A small multi-label image tagger, trained from scratch: 32-pixel images, norm batchnorm.
Rows from block 14, named by matrix and row number. Each number is 50 + 10 x the weight over its row's rms, rounded and kept within 0 to 99. All counts start at 0. After the name is the row's rms in percent of the matrix's.
# convs0: reduce pointwise conv (model.blocks.14.convs.0.weight, 256x1024x1x1), inputs 171-341
convs0.217 097:56 43 38 48 41 48 67 53 61 57 45 50 42 52 46 44 50 42 54 50 50 59 31 41 45 54 58 37 62 52 67 55 32 53 57 60 49 42 60 67 46 40 33 56 53 46 74 52 54 25 37 48 45 60 51 73 62 51 64 41 61 54 59 38 51 58 40 69 45 62 57 45 43 51 45 40 48 53 55 60 43 52 44 45 54 46 49 66 73 46 38 66 47 32 65 69 52 53 60 37 30 38 60 66 62 60 49 52 44 41 52 43 58 44 50 34 43 48 51 62 51 63 51 41 53 51 57 44 25 54 48 41 41 48 44 72 50 42 51 44 47 56 37 40 45 60 36 60 59 67 61 54 51 52 62 50 53 60 48 53 46 41 54 63 63 66 42 58 48 52 62
convs0.218 092:44 66 64 63 46 46 50 54 68 57 67 47 45 57 54 64 40 51 58 56 52 69 14 72 41 57 42 40 62 55 37 39 48 50 41 42 68 58 41 55 46 41 45 53 72 50 32 49 40 43 54 46 48 54 52 37 48 55 26 50 50 47 40 31 46 34 56 59 46 70 42 62 59 33 54 40 54 50 60 60 44 57 35 53 56 43 31 64 43 57 46 34 52 36 43 49 59 54 39 57 52 39 35 62 45 61 42 47 48 38 60 50 53 58 54 36 44 59 41 43 71 58 36 54 56 50 36 67 49 59 40 49 48 51 40 40 61 61 60 48 48 72 26 34 44 55 37 67 52 63 33 68 51 44 41 47 55 37 45 53 43 51 46 55 38 43 50 55 43 55 71
convs0.219 105:46 51 49 46 45 34 42 57 51 42 47 65 53 43 64 28 79 59 47 53 41 46 69 40 53 42 61 36 50 58 27 51 50 64 50 48 44 44 38 37 35 62 53 52 44 48 41 65 62 40 32 48 47 31 41 49 48 53 66 54 50 50 43 53 41 53 54 58 56 44 59 56 52 46 39 75 55 59 56 44 34 51 44 37 40 33 56 54 70 31 57 46 48 50 34 56 55 43 28 61 40 50 65 51 41 52 41 48 58 38 51 49 38 48 36 60 52 49 40 63 51 39 60 61 33 45 45 48 44 59 71 44 33 54 38 40 53 48 53 56 58 58 48 38 42 43 46 50 38 38 45 66 38 37 52 56 56 48 59 62 55 42 77 32 60 45 46 37 45 42 40
convs0.220 098:40 42 55 38 34 48 43 49 38 57 47 45 32 34 54 36 37 51 52 57 59 44 45 65 57 49 46 57 45 42 40 44 41 72 50 30 43 61 49 41 50 52 39 53 74 57 58 54 54 40 70 60 52 45 38 50 49 45 42 50 52 58 63 51 36 55 49 64 54 44 61 42 53 45 56 59 49 58 40 63 34 44 56 48 35 45 45 52 49 69 50 71 74 47 57 42 52 56 35 40 48 31 44 65 35 33 59 55 55 72 42 60 43 40 41 50 56 43 44 46 59 46 42 43 40 44 53 56 56 50 48 35 44 58 46 36 48 63 39 68 46 42 43 33 69 62 52 54 49 63 42 49 59 48 48 65 51 46 44 55 54 40 40 52 46 72 39 41 63 32 61
convs0.221 100:56 29 49 36 61 51 51 54 34 50 50 45 48 52 42 51 57 51 51 54 35 28 40 43 63 44 49 56 52 56 56 44 52 45 65 59 56 58 44 48 39 41 55 41 47 58 52 46 53 43 60 42 53 49 45 48 53 44 59 60 55 60 43 42 56 68 41 44 63 57 49 55 32 50 40 67 71 57 47 36 63 67 44 61 30 86 45 50 57 43 54 35 46 48 37 45 50 37 37 30 45 49 62 57 57 53 43 38 46 58 50 37 48 72 67 60 46 43 40 66 44 30 33 52 33 59 38 35 47 49 36 51 53 55 32 80 59 46 62 42 63 41 44 51 63 43 47 41 50 50 48 39 64 59 46 59 49 49 51 67 71 46 51 58 69 56 49 60 46 38 46
convs0.222 104:50 52 57 63 55 47 51 41 38 40 54 43 43 55 57 40 50 55 55 42 50 51 55 52 56 66 40 55 51 33 46 36 49 34 44 42 36 43 58 43 38 61 48 47 62 47 38 41 46 41 72 38 70 50 52 50 46 50 59 39 39 43 52 50 56 47 55 52 51 38 65 54 39 53 59 56 29 55 52 40 48 55 62 32 50 57 48 49 44 54 71 41 50 60 46 67 49 61 35 40 47 45 26 58 50 50 46 66 41 36 51 55 45 56 50 62 61 51 57 37 52 51 46 50 46 65 47 51 46 67 41 47 50 36 46 49 51 49 59 48 48 44 57 56 36 60 37 45 35 51 65 63 57 62 33 34 48 39 37 27 57 51 53 56 27 51 58 43 60 45 64
convs0.223 097:42 53 43 65 56 49 49 54 44 64 46 65 56 62 56 45 47 38 51 41 50 44 78 25 60 54 62 55 73 43 43 76 35 50 60 40 50 53 47 41 41 47 58 60 58 51 57 29 46 59 40 46 57 44 27 42 53 57 41 54 35 54 53 39 51 50 43 53 51 48 51 64 50 48 63 55 56 25 55 19 52 50 54 50 34 58 51 61 63 47 53 53 40 38 54 37 40 69 39 34 60 47 53 35 34 55 53 38 59 48 39 61 51 55 66 53 29 49 58 53 46 54 42 54 47 64 30 51 76 46 45 65 56 50 30 56 43 56 54 47 46 63 58 52 63 46 45 54 51 45 50 49 58 13 48 50 54 47 86 50 51 51 50 52 57 41 62 55 63 45 53
convs0.224 100:42 37 53 43 60 39 59 40 52 55 55 57 73 53 63 46 55 63 43 64 73 33 59 62 60 54 42 52 51 51 43 42 46 50 44 41 55 48 41 49 58 41 52 38 44 40 38 46 61 59 56 56 24 51 52 70 59 47 27 50 42 77 43 64 79 43 45 53 50 37 35 47 61 51 38 61 63 52 41 56 40 51 60 42 69 66 53 63 56 45 67 56 55 47 49 54 49 40 48 57 81 37 54 58 42 49 61 57 44 59 52 58 62 37 45 50 45 49 47 62 59 62 54 55 46 57 39 41 51 34 46 46 49 50 37 36 61 54 50 56 50 50 57 64 41 61 71 48 51 59 56 54 38 42 56 48 49 52 47 62 55 47 47 63 53 38 55 43 34 42 78
convs0.225 098:37 45 51 52 48 47 55 50 52 65 55 34 46 36 53 30 36 27 64 39 45 41 60 44 54 37 48 53 66 54 59 49 54 25 47 51 56 64 47 62 51 66 46 47 56 37 53 28 54 51 59 46 48 45 46 63 55 54 59 55 56 49 41 60 51 43 60 44 43 45 36 48 53 67 49 53 51 47 60 48 39 46 37 46 53 42 58 48 47 31 47 45 45 55 33 57 51 61 42 63 64 56 38 35 51 52 53 56 36 47 43 65 35 47 57 57 53 41 51 63 52 43 29 44 59 50 71 56 51 42 41 44 58 63 40 51 38 64 45 51 48 48 51 58 52 65 42 55 60 34 43 48 54 45 57 54 40 44 65 34 31 52 50 61 39 71 44 46 58 65 49